Rows from block 5, named by matrix and row number. Rows with one number belong to one channel. Each number is 128 + 32 x the weight over its row's rms, rounded and kept within 0 to 255. All counts start at 0. Numbers have three digits each. After the name is the row's rms in percent of the matrix's.
# convs0: first 3x3 conv (model.mid.1.convs.0.weight, 128x128x3x3, standardized in use), inputs 70-76, a 3x3 kernel for each
# convs1: second 3x3 conv (model.mid.1.convs.1.weight, 128x128x3x3, standardized in use, transposed), outputs 70-76, a 3x3 kernel for each
convs0.8 105:117108108098086114086101123108123120082133145078103125134172187089208172068161097107110107076087121085098106142099120143070084170029049178150124178128125171123147133145123130115102103136103
convs1.8 147:160146083172143081159123074118148156139143157136140178155129106170165131173162129071115086054079060103121081066067130083100149067100152111097166116115165142142145107143103106136094126145107
convs0.9 106:123123136146170164108143128113136137117102105122108132166145117116123089132177145167119137161130142185169185156186155121144135131154178105112132166171160188197194213188154179174149189190179
convs1.9 102:140099085165125156181158185143104116132121144121139156135110103120114113118107109102139143111140131102132093159134084178147104189171134106138154094111128088103107167164152174167154138132128
convs0.10 103:006124195158123100194144094075128150105135117113147120124114112129108070120110119076100145134111123131137156101112118124128114094121152096132173095116135115154148148130122085092154118160189
convs1.10 087:108131138121144144240146084091144151085153160072141166136112118150126125151107132114136140102115085205120098113120135158152148151110116112115128097102114090104091156129094184138124115146164
convs0.11 100:191118131143094143143145127130085181162123137133143144135139161163136158157145180063118139134123134089139111102143127134180162162167078109115131106106136135121096090131148155131133085140099
convs1.11 075:131122139145108119092098089145111158134162168095214162110140151099135116116147148075138124126173213216196187139142143136113111175127145108134135090113104137145121172138102115102122150108120
convs0.12 105:130159165077102069069098105140124123117161178141140156110200118107176087119164071082149102114130121097081082061120204172144137117124121061041104090096155166136116119161108141137121171130108
convs1.12 078:234168193162162155126141066106123141103156203121165172122120109133157112116173127078079134101144207117157157120149173080143185173171172098127141141140124160128139162121128130124085102101088
convs0.13 099:158129128140129165136113130129133131157080081126102137126150139193086053175129127109090100133113067102085158128143093202106067144142093155150115133150127188133130095134110143163076142143103
convs1.13 108:119129141122130110091139164143121120149096075140132189126090096124089127140091102158108124128161198118117145165142115072081120168088091153151146118132091096152162156144121118117103153115101
convs0.14 105:130109083175149145097196158139139161095101128126049094135156105131121128211148170153083120127118113037151101123153161147129157084137171157126126132117098187136110140169113124113075058104096
convs1.14 083:121146132069103144087098153176178161117130159134125144123143110126143108120166124095117079140116095196129201134122154081105118136144139134131139086132145114120101128114107154150132137151122
convs0.15 102:147119143093115122116143160105173184119152156132093096177164079186194069109181129150166151148149121203090042207116136096119124037103121116156114094128117123094095120123150111132119114101085
convs1.15 079:129127147137107153092124154142134047091100106090114163168133127093113147122131153063127144181180154192206140090107014183149080136137162124142210138120165127163153088144158091146090108142098
convs0.16 102:127143137147127111148100098108121122132131124200153128176179132144147132089111149135150150143131124186103134145134115132129127107116148103097073114128099107132118063138110142135120163128133
convs1.16 098:154157140113128103094108059057016009083088140125152188128131143143131158136143171100141132144154111162204178158154148181163190181212228193157148124130102144167122132116127133151138150150138
convs0.17 106:125114142135120161133142153134150154134122130135071164125123080151168116108171100127112134061085106107136169068087092054096127132181104100039091114083157110104140113131067104122149114067109
convs1.17 092:134139151111101114109113154121149163100080101138087164127126097111112103151157160197155184200158157146139154154159176160125107168101129101132113127116137182151218119050035164131111155174161
convs0.18 103:138154187134166208129164157135113147137109148104091163152133174161101096182166152090111160108094135095104169080133115051118114068133119089114166088117182142137146108123162154143139147139122
convs1.18 145:155175103147142065123142103103133110093096085103118161099133186096139176104153177176099050145097120139080118085060106082069086077088111136135115127104085125126140111132152086087137092082137
convs0.19 099:159149166110133156080109073118157119136178131127150119139158108122175114140148120103127194120084131130098070060112128078153155182171131098105073106134119093127164050041096104130124120209152
convs1.19 090:120097136150101097132119094087131142106132135133175130136115116154149106114160152133082117176077111202129166133162185147155128162133117183142121131123147109112113157176091120122132158099134
convs0.20 102:134188125081113152179055176132092110150141154140130100133091109117113127099103095163147129200153169067062147115113071102105125086130164145106124106114118068161160093109064132119066079121168
convs1.20 101:136070099196136075074138084119087115144106151154129173116130112124134139137111114120073132026093110070165124147155120131142125099132148132156122169157151146134204144078068125119165147139144
convs0.21 096:159106158135120143144166137080089145150129145134129089093096188096141155156128130167132112170174125117164138099163176134099147148072108127139084115143141176100140160181134077133146030107157
convs1.21 088:070159138092103118132072099177152148140099141128138129075115103143148121149138118208182082150150099128107095153137169102151129103195062154119147145167148145209178132131066169172148130166227
convs0.22 102:059075063136119081122156152135104084132119130118148159147138009093129079074115126146190123141156134088142161206145189162151190207194158119096083104090080064075088169179116143133109109082102
convs1.22 096:142127152092076138134117141116088146132144148119146149104079132132118129101126143175127133137158169152185170154153113148129090154088087052097108092147159098141143064029062070076107107133116
convs0.23 100:171107113032137176085159154139069043098115115101200191129157074126148155137104100120090101144137137102167195106175150126148130073097105138158119087126138120104094142117141134152166105154162
convs1.23 094:137123088178142072103126165092100142117134108139165125107097128124116102113141114129134088093105167057056135156132134161165129192176122124127132157147141132151141138122126138124129122120138
convs0.24 107:100140147122145132128157185167158137125124140134096122122148073128135140110051143136121135155136158142120115056149110094094119090091156159071075133102135072080154127189119086111090112120134
convs1.24 124:129170114184194167219186116131128136112138159138115140148120099130160153112174144161145086172159122092093092086054137128113159113121151108121144159181214136162172122112166112144149118151161
convs0.25 100:118141094104119103109126105114112144132109101107121175117113125141122138164109060161195163123131108115126151078073072112124112147142106118155193100118112115118128102179193082103134112085086
convs1.25 120:113110090153147116154147139127130160135117097158137104100116113116144150092114140105059079120128168177180221177167131112111109091107124108123117151162144114114096101076062128123111174177154
convs0.26 096:003110223175115120123151076133168135135127120030021088126075106175168142109079066141122155116132121097075099128106117122094133109136116121110122138133169105084070123093119069114183108103124
convs1.26 085:078127110075086084212105061144205180071104144088053103079105131102117140158138148111136085131176157109111072165114119182126097126144110094116150140139126172202161107131141161134118151155164
convs0.27 096:166140136110116197151102074141165202106131117083099137144155095141099126134097178132179086125115130097066136159076131152156176128178146099083115133132077097147170101113144126100093144130111
convs1.27 089:084133125187114083162129137161163189104130114091153116165096139165117121126145135153075131118104141149183166151160170131140132092094142174163081154163194151099140147117082141138196181141128
convs0.28 101:178144120029124233104155203153126142125112135132117099122098111128063072123080104131109102157126092149134119107113084147100034120109081100120147079124169102099084170141108191116082121092128
convs1.28 151:177113071208129052118119158150127118165146149135125123136105090138123145107105105070091116149130185159133202069097115064133162135149152151146129156126066168124110120110116061093130082096136
convs0.29 097:137091105110118105106073094123106117130125115098136063124189222117142177102102118071105171126141180158102143153162072159108096128084142065160149121091134098054183090133155095101136154145132
convs1.29 084:094115068118148130104132149162121130178153128129149145119083114130092139149111134089111134182128104192168090154100075144138108101140103132074096144115124126135123108147168146139122139130148
convs0.30 100:106119118136115121110070068138161096109115128101128132134122114148159137116131093107124137117137094151153138123146217147114138184200156100114117154146171121113144157080123107114155144096128
convs1.30 090:092089095101117135123135140217244237085106134096084087113157166103131123129151155090144120079134139131150146173175190100118117106104081137121152120099106138178164131123115124123110144130163
convs0.31 106:122133129095132160090116128146115126144122116157116130223195123255193155215153103154137163167134146190146173118106109144101093139126092099133120109154150101154143121142161086152183131154150
convs1.31 113:169127147167121145101092169127120108168168127150160153122164171165185205179192200111102082101086025101097036113110116125133162141108118102105087112117125104100135102130177107129161127148191
convs0.32 106:106174156067126114105077137117173128106147124109073092120118190119122123106171096150091143092102120110159069081196101085130108120064150156139097177155122130151106115114170142106095150113098
convs1.32 110:158096123133126118180167128118167182107132176113101125114179125144123099152122112076127098184117054202138119121085113122121109136138112141101091110099116137095111099138139110142102138158104
convs0.33 109:070121109110109127199176183101131104094121147132121133122157147158145094130111098093121111144159150153130112134096080124115107059084069143115133153140117097105103096082101124123084098073066
convs1.33 129:130137147111130129121140136116117142135132159101087112126146170107140150117132131026041104063085119157147117120118120134114124111097113191198183113136142107136135191194202134137144127149139
convs0.34 102:050136149076125179189124093109121089140136083174120104164133108167121101124163164144182110085123082121088127125089131112126189141132179109124152124120166108116131093143127134118152090099142
convs1.34 088:114173148166154090177135118134120021155125086182140178129136150098110122098123121140087118115123103093115051118123117119125094107141104094137141085136116061088160164093143157116139132123110
convs0.35 102:131149177108148124089125170148128107103124142127106101157161159136146189127098109136077095115062093160129143129134080140101000155139062091154188128115120156119088180130085152121116122123120
convs1.35 146:170125103207170175132127112144128084161155183163104077109119108127119099131132132097133111179143147132104116095104131145125196097097135084112163167173210177129058130129107099129162127159182
convs0.36 105:155140091141171158115106162128111129127112102076147117089127101114163098213148103092125100106104077127124146096110126130103139146059158117128098131097111136176157129124134131165158124110157
convs1.36 114:156102121180176170076171210072097141118147092099189139136141162121124138106103114111133171058126168152191177117102135089116110116171175111088087119112121055053094124103106163149145116128108
convs0.37 100:151177213168097064208078075188132077185124132131111123086091146162140104159167135075135135180103068138095119037079219132120079164124060073106050057112172162147154145121100130134135094148165
convs1.37 089:086101172086118161134123059116135149167171185105126099154148147115132146098107092161130129040066129206189117067138113087152160163131055124112158159079040078097116162143117123102096132099155
convs0.38 102:078121124061138183102143166143152058095110129104111153085136113128128131146066076092132137139117118041096149025100150106134109123087076133152200137141167076097100147182162171168100097096105
convs1.38 099:121156123139134117094126149171198255118105117126106100140083115160106125151123152107070153039091143139091121121102146086126077139117099065091108114118135178130167103106137081110190105128170
convs0.39 108:126160135148142106155149119088141165098121150153082113119156157152136146124090083075145188100137083140120025176138123144149130088182112125193081129147142110071149149051165119131155146219124
convs1.39 127:115096159097087167099098139108145135086136144056123144096114127111130118092129109084113169141099152241117086094118095110132158124118167147087113121097129093135139123188169135104123127065134
convs0.40 105:163070107100119127169161091065146071101143160091097137157147138131141135115159166140134070132147113052128112139099105116162080126203106129133059115127085121111083137070128126124119129144071
convs1.40 101:138191155214184176133124138091136075103112120165149157100135139081116160105144153130122049096083131171103224156135129164068127102015121144125138166132125087127152114170108173175132153115124
convs0.41 107:087148117038133177069144170123147080153134079102135143111089061133128066108138055184113080174132122183105122179147151159116111140152074097136122138129125117131123140124167137148170106124188
convs1.41 125:102127123104104070064086103134143095158139076139083079107095151120124153117110126145129104118121099109143099089092145089098207103105196098125137122135152139151134124121122101126133108104137
convs0.42 099:136130143135157130104128121080130141098133113133132135127138115172159109143139128145148131118123124157187164114115150095090102144098122142178171139150159130139130136135124170173153152133122
convs1.42 127:105111110138131115146142159103122108145153120133118115190185147149189153076114082173161142140112111108066094099104132164151188198193200076107073090138097065090063095101113112112118109085098
convs0.43 106:119104151118121151158137102097109162116115133119203092207196134152125130105057072155121043123127114095136167134119211117113117080055088160160130120145126092101104125146164109097108090113116
convs1.43 121:151161121182163134182170155117137106126153117137168130143099089141131115145153139255111095124078083066084065073167137101168123113181130110105120125126114158134123172162153152094130136109126
convs0.44 101:047108170255146092114133170127113129136090086118111126133096120121089062135101097096100105117097048133124096125098061074086151126114104194141109091105127121119099123115185161103063126119130
convs1.44 151:149110079000089164201141135136125099136126087116147142122122081102112096118127132124140159138152212137109100092100129150107098152128157145130122196157141066100122145137134098118145141115099
convs0.45 101:153105152109065131115085122184180148145146134172094135113137144107144162141154191091121118159108117149129108104133159108104153066100120156098144108123136094147144077137160120123155150141128
convs1.45 098:148167122154104125111072074141140118121103111158104111122115104147148142175181194099098161129123170145161160159130109135102107171134122125129099127133122176161165116120116139128134170146122
convs0.46 102:152155082094138152156115194146123134148119067118083115129135181160155133144104070099178132087160134108086131110091143087136162091198099175079118162144111113150133112051091137118131142202149
convs1.46 102:132100122162123117044133124073078124135099124094108166117141149122134120192172167096078182117120148111144122082087123137072127099011168136152110083110132116135156163207162154135149111097132
convs0.47 101:078076089118107089134195106133096110125114134149166140162174119192131135162159138100111124142092123118127084112137117156160124011051141180166178168156092168127128082125132148150131123094122
convs1.47 088:148122100128063123112021109090071104078094156128141142137119145157124129139129133147140145137132131150090103194115093156175159148184138097117126125153204212187178149089119117133167138145154
convs0.48 087:145115137158118128166146155109148152107196170131203136126139168064081112054115145121126129118144139083122163102125112108107115085089123104117153103123174145144170112096126124118149151126152
convs1.48 093:126167161098142148083122128107121085083105111126150168150140133132113097122112093080095097116106096120107089143130096152155111185182148189169171156149157137127110148123131139096109116060067
convs0.49 085:087103144082124135092132129129080083143093119148113136088075157118123106177180080147103087175149124181194117124083205124123216154127130108135139136177175137168140110064147161107152144082086
convs1.49 071:155134124151103059147123086135147116133143112122105088133132166153129137184138130089106109089105182095076142103123086168154113147134084127106121152128117187158170121129093148160148140149128
convs0.50 085:112118106111099073122094044129145182139168181110146161122099156112072071149116125081118196082129182115122123111073075143104048115080068139106128096112141109079097194171190157138136097063009
convs1.50 084:125160173133178197145171162085081091075066109119105146119131136130114129117096130059129122106113064143133104175154117145139098167139128140129163102101128103086086106099096102101099107104121
convs0.51 078:154186151141172134128161135118120183161154193164165152186187141161164127170160122120108159138136145138164178137155193134140155109128119123103122158152153173137140135137113180173170136144127
convs1.51 067:165134129129121126159130107155138148171168172149150130173156159134124130148128120149136112158118099120052048104112068131141100133142120157168174155168184150153163152168157156171154135135115
convs0.52 081:161149134140135118109127126135165191148161197152182189170116161192154182210178191080126128088163200116178199189125137180144134130119138091120158076114119141155149119124113156121098158129116
convs1.52 093:137147158107134170104121129082069091089065126114087142126104116119085087108076061174175161200170150162127141151130052185169078208178120183159192164128139149099083163157138147127117120077065
convs0.53 100:085143159097120155154098075169188199153090166098093159126086144153186164115180082123086076100107123121163148123129188069113152127154130152089136140099116109125154134102147143125139119147148
convs1.53 053:119085178219142135180144113127166185177174171166157161129141107122120117117098104179183166085095112057050136103118086115104069148123116085096148071083151113061143116132140101130171132142177
convs0.54 081:123160123157126106138120103183099125201105166186036107107080123096074153098048133093124051184134088236133123146105174135088156108080195118159136146168124157168146124125131132102183155091162
convs1.54 063:162150166130117122139122108174163107168138140135082105189145183167136150161157148159114167134137188136155128101116077108116133091112155178163141159161173167184190128134105158149129136135107
convs0.55 090:182135059127103137096148148117129170122140133106171122125117087065123100135171105198161124130098089143153164163150158125123134162175139078105128103081049120107101148129112127159157144158195
convs1.55 059:176138118112118144066098128114078068136125104158159115119123152111119118107118118170123088142103065150128139115111117111100091153144174117106093105097140117091079106082103124134158082129129
convs0.56 089:166159206111122100119140162168150113196133144130111076106107120137136116086108071104094089125099090126143099100147169133128092084079065122124139173155124192161144096152149058086098105121101
convs1.56 062:184157134103103102183168136130125131103143170116090051155137128140118101135127136095103117101088084118098082125114099130143154225175158175184205130171197149137096175169174150142151220190185
convs0.57 108:096107156124096083159110095112168114108125091142146188124163111142135089117149148104134174150154129133095078137129097156196173209241212119117092126153121088105123094112150139144090128118134
convs1.57 052:096103109146134170117129159109130151138134153190109148144159174113124130097115110095026083109089128151102049121130145113107094086117116138115104102105132078080093130130118113135147109133126
convs0.58 096:136122148081112128127126091117161174140138144135117140201069147147079159187084139139163100096140161145094116121100148138127140119128146132161185052081105143139151125112166143128153161178121
convs1.58 061:168156139140130125139117131138164166090099116129129159135154157146135149157152168066081087181153070106153132085102131067081098151125134080092107116115101174183162167179140093114133170146119
convs0.59 091:162096119174118121078110193121083104113117139160174191083096146107099099103165077152115142171129100143172118100189155118142168120112128097090133080111126107121115115084100072082094139125161
convs1.59 054:209175129064129154096145164102092144119124183131133182120169123122150131125120127083155149056112122110131150093089155116120160181136130115136158126132126119142122165191164112146133078102121
convs0.60 088:105144102150118099155153163147115116152123185102087155144143155147120152163092153139125081164172169165114158163080149137074132112121127157168116164167156165183186135111166135080106167135131
convs1.60 066:171174149089108131125135141132159189114133170104092140147101108191131111181157131092043061114124140117153174115141106081105079077077076129116122164172173177177181170185162174176181192184164
convs0.61 084:111130168106126154103103123141154154135135192129147174173160108176147104117096088137158176125151219128161196156168081159175057150167065122095110088095137093113132092090074080089060093108088
convs1.61 138:147166150133163161142155131101115137088095158097105164111127140103109129115111116117161119117153115103131156123104073145114048154115082139131166138120160156127156113126085091098093090080089
convs0.62 085:104137134130109118097107134150166171120142148159171148152164180159170143114112105128137160183156150132123133163157137096105106117146120144166171156164151133140127164175181133152150112127116
convs1.62 072:094074076128102103140121116170162171177169170173150130137132127095084089114102103128136142124127129138118100142151131153144111112121102126131138134127122115112110140153159137144135142132114
convs0.63 093:077125157072124185122153174199175131167142120130122091187109131202135175166086130147125080117122155064100173164175152130129136122123130170140165137154201149097176069126140075134158138156135
convs1.63 054:181139119172106079147123111146140135112096080105101094145125158152123145107108138227119064193134056162152075136124109086104075118104068106135115093136120126132111137136176132130149146134107
convs0.64 100:187187192079143150192186195123105125145101099141097114117102145110094115092058094169166129117118125123098113043052058108087071131114124101118098146132126166169189078085062126133116196166125
convs1.64 116:147129102150121116177151125141137104106095102115108125159120118149123118170143139121118140141128134183222227168177159130152147177173169164168180142138172104122128152137142141142126183185187
convs0.65 092:097103108156136142165125142141160149130133151101124119132088113137100139117152221181111125152110138046101124139128091173125118179172173112148125067169209090131113154142125148097103103080153
convs1.65 078:080089102119122081136160146173143146145111154101085159111145136123131174120136198124159126128137159126101138120134200099130170140124138120068109149117094103174145162121098125117127131157163
convs0.66 105:078130155056126182052103202125123122123119102110112108099088046087045025084027000098127137138136153103117124119103146129098093128121107125113120061090132117095123087143161109139133109148157
convs1.66 110:102039063109065106134112125108133138076118139112155150117120127118131147094110103172132099177137136174137102162171147157168138182175127128114131162141116122128106126136124138156166169156164
convs0.67 094:098099064143098067140111185093126136147145144135103153128145155083067104087101153100140152111096086157073103190112161152129156098186202123128132132144112140158133151207118071134125052108145
convs1.67 082:169111136123103135103099082165148154162132130147141159118124112132153133137173165153091149114112149152147156107141085136149158068099168103111146151136176175154129083085067147155106123169138
convs0.68 097:106122126133189153048162148127167151085112100105116118085061054143048098092047152166183169084115120171131116182131060123113133193086090114142188139136193123088096135203164138152115109131144
convs1.68 082:128135116136135155145121195164159122112111092121119115142115128128109149141137185136136140157110162142123161136153178170176170095187204155143126194151126198158134101100119146148159116132115
convs0.69 097:161168088160154087177167162141092071135134094160132110122149189164166178109092113113127166137171127113106100189162141183148099183139178132138143170173115156149097140132134139127192115112157
convs1.69 079:134108102116114180112092129142101106102107112119110111129137126138144128138143145069091119090117077171132094155154160112130146115104098137160156166170177178164164126077059174127076167158139
convs0.70 101:134136154147123134104157142107184143100113095095158179106123185108110173120080136060130152093120120088144156161181159191168135175127228176177154163147099146125083188175185092099131118120177
convs1.70 073:111118090097121205104101162121109049170186152147110094088150160125174166134139118161150125125120083166122048160121163071105163083142136095115088113150139091146131104103090108108079126145133
convs0.71 111:155149161134142167145152136172145177169129164160124166083093142000054159025075127137147124119113118111117108064072191052078224075065178097126137099087082132130125078121154108093176112103195
convs1.71 120:158160159172184178125152155113128136079106120088098114168106135154108106147123107158096138160103171211140191193111062191089013168113054121121175112115132134123111141099119159114155165105124
convs0.72 107:098125154090135176129145166110123106130129110118126112155069094154072119114081141092108139090105149125121129106110072086083057093046039122146163121135132129113097093096150100135168115141208
convs1.72 121:126158131174176127148153123123180203105159178122168180138125090143123093136114091118150180146130131134105118123116136167132133128122111144176191177156153223146120110114103147154135141142117
convs0.73 096:110134126141101112136127147194190168165163109081065093119110206138139225071074161086141137104155194088072062198191158121168173209250186154142121163158118135130093135159142093138149133140077
convs1.73 081:136101143076112121142143129197215215163110099135071064140105114153121117142150161086069140140127114141139107121140134118109127068089117086110105112150143127144130059061117126116145155148123
convs0.74 094:090120132156122201178178165113139151108155126118128099125076067132119113147104122146153115095108154112079124162140088132128107117133115142117104166146142129121104111097133073137199138126140
convs1.74 090:041112167059114173149138163150159099095133100136159170143169195144152144144137141154099090151080018166156154149140160170168164148139161149163108089138124122172163106108108180128056151136111
convs0.75 102:153140076149136136158105152126134110159136113144143134171189163161136186140130205134140082117110086085088103113064131091091118205226157155120074187179116123121054094103117109080092142108133
convs1.75 108:143103097143122107133146125090125118136148123117127125202155136171164154138159135148117125149152195135146181148168156142130135107085128125134113138145121082087088134129143133126127122121110
convs0.76 092:158116116106127174174104115157147153085109129112123098108078049138087143109069097137126171168173197133131141150198116153164118109164194200152213170143149093141090155152160170135180142134166
convs1.76 084:082077111162145099089153138182176232146105132122110147121157146110151176121179190121122083157133105160116108136136145113160135082121099084092099086098100111113144087085099109134151152144147
convs0.77 105:119129117131132100086080097134128112136136133100123133142046093168077058145070049143111069149136134148157147146121098117121091118116060162154145118102070114099079130128116133119124121119122
convs1.77 096:142132147070117146052121136136145202145124155193162173097125128101128159122149170164150106141137107149154133124090104149096102183135171130120120103090116141141172102117112090113132082113138
convs0.78 097:083090075140149129061090090107135139130141166133141163068080078134132215136119155071082075163174152124150127157149130119150123145143128149101096128096085101088071108084095134126158129141153
convs1.78 095:153160163132141130138155181065085091112121116160166180143136142134126139110125127139112069090103116097095093126097132151132151087102129118135139151171183086107131171180181122123146120111121
convs0.79 097:091130159095132162133132177110131086134138106155177155204122145087079128130079113110120157109090082122105108095157110153169070132158105106068094141110133184164135144123118117122121171152194
convs1.79 090:182157107163124061132145087103111119137191230116191188138120138154139177117112143142128113125141114177139071177165165132159174120137132123159203124153200093101123133154151111115122106126139
convs0.80 109:158111161175123174154189185108116054154129167161148147078042125128101150107087169087123110105134144152215197124122111133161200116098120080135088118144139129169180115025059137113083185160184
convs1.80 088:150141111147115115124078107116141097119128104148114129169158112146129144158143138138173185136102165141067109114118158123136071077102135130134105138154086095127120146170127098116103128093099
convs0.81 098:146121145101094073146110111116110129074125201119129142125102089140078007133081061122102102046075115092093128115114104136054000107091088120133163116149210143107117151138123128118173141119130
convs1.81 148:108127172196191229129139145133143156056138217110130143118129138141156179128127106132140120227171158118126153184145137173188255146128118111130145096087068111121121121119111102104086123148165
convs0.82 108:139128101124149112138142133155145129142134145044164153137164170123130161063129094106179131130149125109170132118143137127149143231080146094111130132112104107153149160113142107122127161079130
convs1.82 121:148087114137102087126106088074092158141124116131132058131100116131105096148112085130072123136102141142130107129141103156188095140206050129140151102082134127054142145098141125123112135184128
convs0.83 103:158150117000124240121111191135121125190123108140119128160119114133114122132111067086086126175140178123106111092122090049081129082098143171141148204150072139129130139134160141114084120129144
convs1.83 132:142061067255134027149157144100127128186149129118126113123158163107127117138122118122136142045083047172147187137117102159089078148127175094094098052113162114123121103107064136164179121121138
convs0.84 101:151135129157174139126122126148134071118149146168162133123116094086053097113077156105153137096104115161109111081092182093116112090140134133113080095123112143152162167146174137120115098142104
convs1.84 098:149130117097150156066120096127097041123142152137142140140117119111123120083104080109106118202100074230176169116153134149135133141129111123134171110114143047053086092095070141119099124110140
convs0.85 100:143118125198103079141105129119150128133139127159107088099134115121109103115131079126087136109114086181160091088137080137172150120068144082110113147114154122137102141101168129098131140137102
convs1.85 100:098107097069121129117125116142170116055103085036100103081128102126143142168174169083138121098113074141142117162098135149124181102109118122114182106118137159149175083127150082140129070144153
convs0.86 100:194140092240144067105127149121138149122120109122114111175120088147100091150097081105100135160131124105112123093118133079104101112122074127128149065120142129097111114130174102109135140115102
convs1.86 125:150098079063104187100121163107119101092104095089135162118114104108116103123121127136162191059100119120108109120125158181146166166134156095098105209183179140133136130127132168130120174117089
convs0.87 104:086161187222127074164116099147136149140117188142146122112104043132124088135186098177128137070110136054109143101114130081095167116066126105146106113152175143156146077136174101136154142123145
convs1.87 094:091074109056091112239180136131127142138151130133144117142193149100129111104116123111148099204213211125131168124101166120118126109114078103132092124143090122129150117071085161140131143133100
convs0.88 099:133139148182167163140178146152186126150142129130122145181125120146146103059097111115108083117112143087124146063111200077115110085109063101110117094145172134146140172178168172157114096107116
convs1.88 093:172194174155186166171145092143150122143092103160079080143125092147122084142149155160123130157118105151119100088131149103145151141135175143111153185169154169153087174160113094130122176188138
convs0.89 107:123122152097151220114172157139113111132108139089116174128029092094064116087094110097086116084069127071105153102134123083099115063068076154106110187128117176145159139135126183158152137124138
convs1.89 106:125120125183123110193131118120128131151137147155166169170171153160141124137119107154143189098075101106104172138138167137137078126124097114059097075062110126066078138146102107127129084101112
convs0.90 101:088117219112092143159119087147147103114123088138092112120137202088092173091137168141107143174144087051127118100124095096111179124104128202158130183118069160131156162115155178129082124129103
convs1.90 093:075140066195150100229156091134171145119139114141160147083133137130128121129126154153165095083147221127129117134067180142091108081085107122129105047128152018109100119140101061116146132116124
convs0.91 102:111076087146142158163204194156122132162166145148162122110102150130110161135115148162141139109127172051092091143127156124124141092125198126123130185173111136096098164140142111118114092120164
convs1.91 092:185174191116111164073053113137114130118144118103168120186159164173135141175141147147122098160134105127166187146145124140172129121182147163160169145168187156181173157133140131143160093105137
convs0.92 092:059153216134135193130122150117134125129138142113111125170130104130090106126077095151111137122108129102087135084137122103143158127110071175168155085145168117124116089161196099134185148129114
convs1.92 119:166115106100091026185119064110141126072081027139154173107096112123109129112128122153133117148134157127091090107095142093079093137116103160137097191145064151131167114122127143119086157126085
convs0.93 096:167131125136142159119131184150104152182122082166143069124054138116108190107130203107111143106145112100154107099090105089089144155167141086117160151126104110103076192154095134131072107162122
convs1.93 093:109090076115120056125155096140070036150131077115167141150133128164124109164137147089101113132115136199114132120140120149105097096072110103127161081151213124177160167148110163126150156126148
convs0.94 106:149131117189151140195156131139163119143166129150147119103123153124133125099151173112180183131170158110152172159144168157152169141182180139142108138133103180156163078118122094142137098160132
convs1.94 125:188168124166141145180169118125127151122113153153126147146115120127090117122082104136098104152154142152168163138095123137098080162106140161113138167115141142131161081132104114138111118137116
convs0.95 095:075121151116117139143110136152160092151131150157116157111119100170154133079076086157162113087174159092139142158160195148150120084131081145142167141137105124153163092106192159142165074132116
convs1.95 093:089110133124108141199136148131134160165175160177127112157147188100104128065080087159101095144113075126128131121107096158130109176132162111110111128148146118113125101129105136146195163109109
convs0.96 103:133111104140102104144081096178118086161130047142128043157138090176126114166123105078152107093147072091135049187151165141133176065116169115115108125135093129116066104132137100095133113105130
convs1.96 128:082113060081112050099112040138100097126136090139153102107128161103148144112154133122137125143150107155172126146148118113129169105130158070085080073070087120093110105114116096114114103140127
convs0.97 104:097135131183139163177118126148108093157140143138135171128160120112090099111083105137116122018081140111118134058116105017083118057127125148127112166124141118132098117119117062134188097108142
convs1.97 104:128119142093115119163124100083125130158155159184158145109096100102080053118121102148153155180150139112114119143121131171131113105075076107107107036056079132114159152105099184129096138143164
convs0.98 101:093123196207169050142127086164125098102106121130106097146096126121146153079127071147140138084077132123099100146103135105081058127094068140163147169154132158119100181162110147117136146107143
convs1.98 116:107092150122172242160122068160109083125109133150084074103139152081102097092109147074063130146102119103115107092136149164143143111096104102116135092109126142142112132117126131097079160145153
convs0.99 096:109138119167165107124100119155142140129131131090138127118170087121198094138198126101112085128138113142141154137122139138084093090059052148160127149149151151178161112098122160126134173165151
convs1.99 089:149167149061117122100116087111179204051082081102100074133129120147159119151182146172148107140167119183229191143138131156173127159171111159121142144125150140113126171140127173142116185173138
convs0.100 099:129077140137127108125149137082125154115095131215151113084149132099110139111110136109132134158139132144197107111085122111146121000093172054145136092158102132127098162108130136133084090152135
convs1.100 092:160166140169148176162105132091070040087131130139165145088119119122133123132127095142108130070062091106052094179131086089098155127095142136113124147117144148109084133129094085134149095120175
convs0.101 104:103117131017101117134200192103131139167124132137083140136107082084111100197153124128105126113084150189153155143170158096173178102128126078078112147091145178194179111146139101159129142149158
convs1.101 097:127152126105095095154123125156136163081072073072089124197185165174180163173173160149157164124132128110110103110105103109121103132133120130148130179161130143142120104090116157127143191175197
convs0.102 101:055123192155140183113130139138130092132125088166127138180187140150192107112139105122165140044116107162149147159104160105114121077162124098091107105122173089123132113146133045124182141161158
convs1.102 091:172108140092092071159106066078111090121116111158136157113106107102083105103085087096099169193122127117110107116140065107088069111027051142135118113123065083118137126097139167088078173137118
convs0.103 113:136148170100104127167140133128119146127135163134125172056111118017065100000048096109166129129147155109153143175127149159139130156160117130115138170126130163117102130137161089112118133160137
convs1.103 122:122104145166142139146152099118112143088102181119125200071068072064066070069060082104126169137170155132174145144099083145118127163147171110098111126106137130123113103104126114111116107099131
convs0.104 091:150099131152179166126139150132122154111106130165118176156169105089175113144171170117124076123121104120123118107118062106141128028109171096123128101134108079123059193193107146137072114075087
convs1.104 088:157188106095133132077088091146153121089124126110119087095131103145155102209201185052087097079103104072079109176150115136125130095107113124166160134184195206204168139131105128146145162196184
convs0.105 098:080127084102151135070108118116103101148073124150085092111177129086156105105175126155134082121100076110138102089068108114067123133040138170116082184149079170178122164140048136133057125128109
convs1.105 107:116125120061128144071119138137156106091137091098109080089096124093082098077079134112119154121116177128170217164144100139129074167113063135105085086109095071090113130079091124118161113132149
convs0.106 096:135160129105103165168106139156165174120100128069119161135137138130128113099116080130069119163141109114169160068143115135097132087067092101092154071101074114166124131165133091116145067119182
convs1.106 083:138120193128094131016118149130132178109102086051102081111119085131112120160137152166152110102130160193136153117116138135146104177157085148145077158138139176167148135074078115129185110156149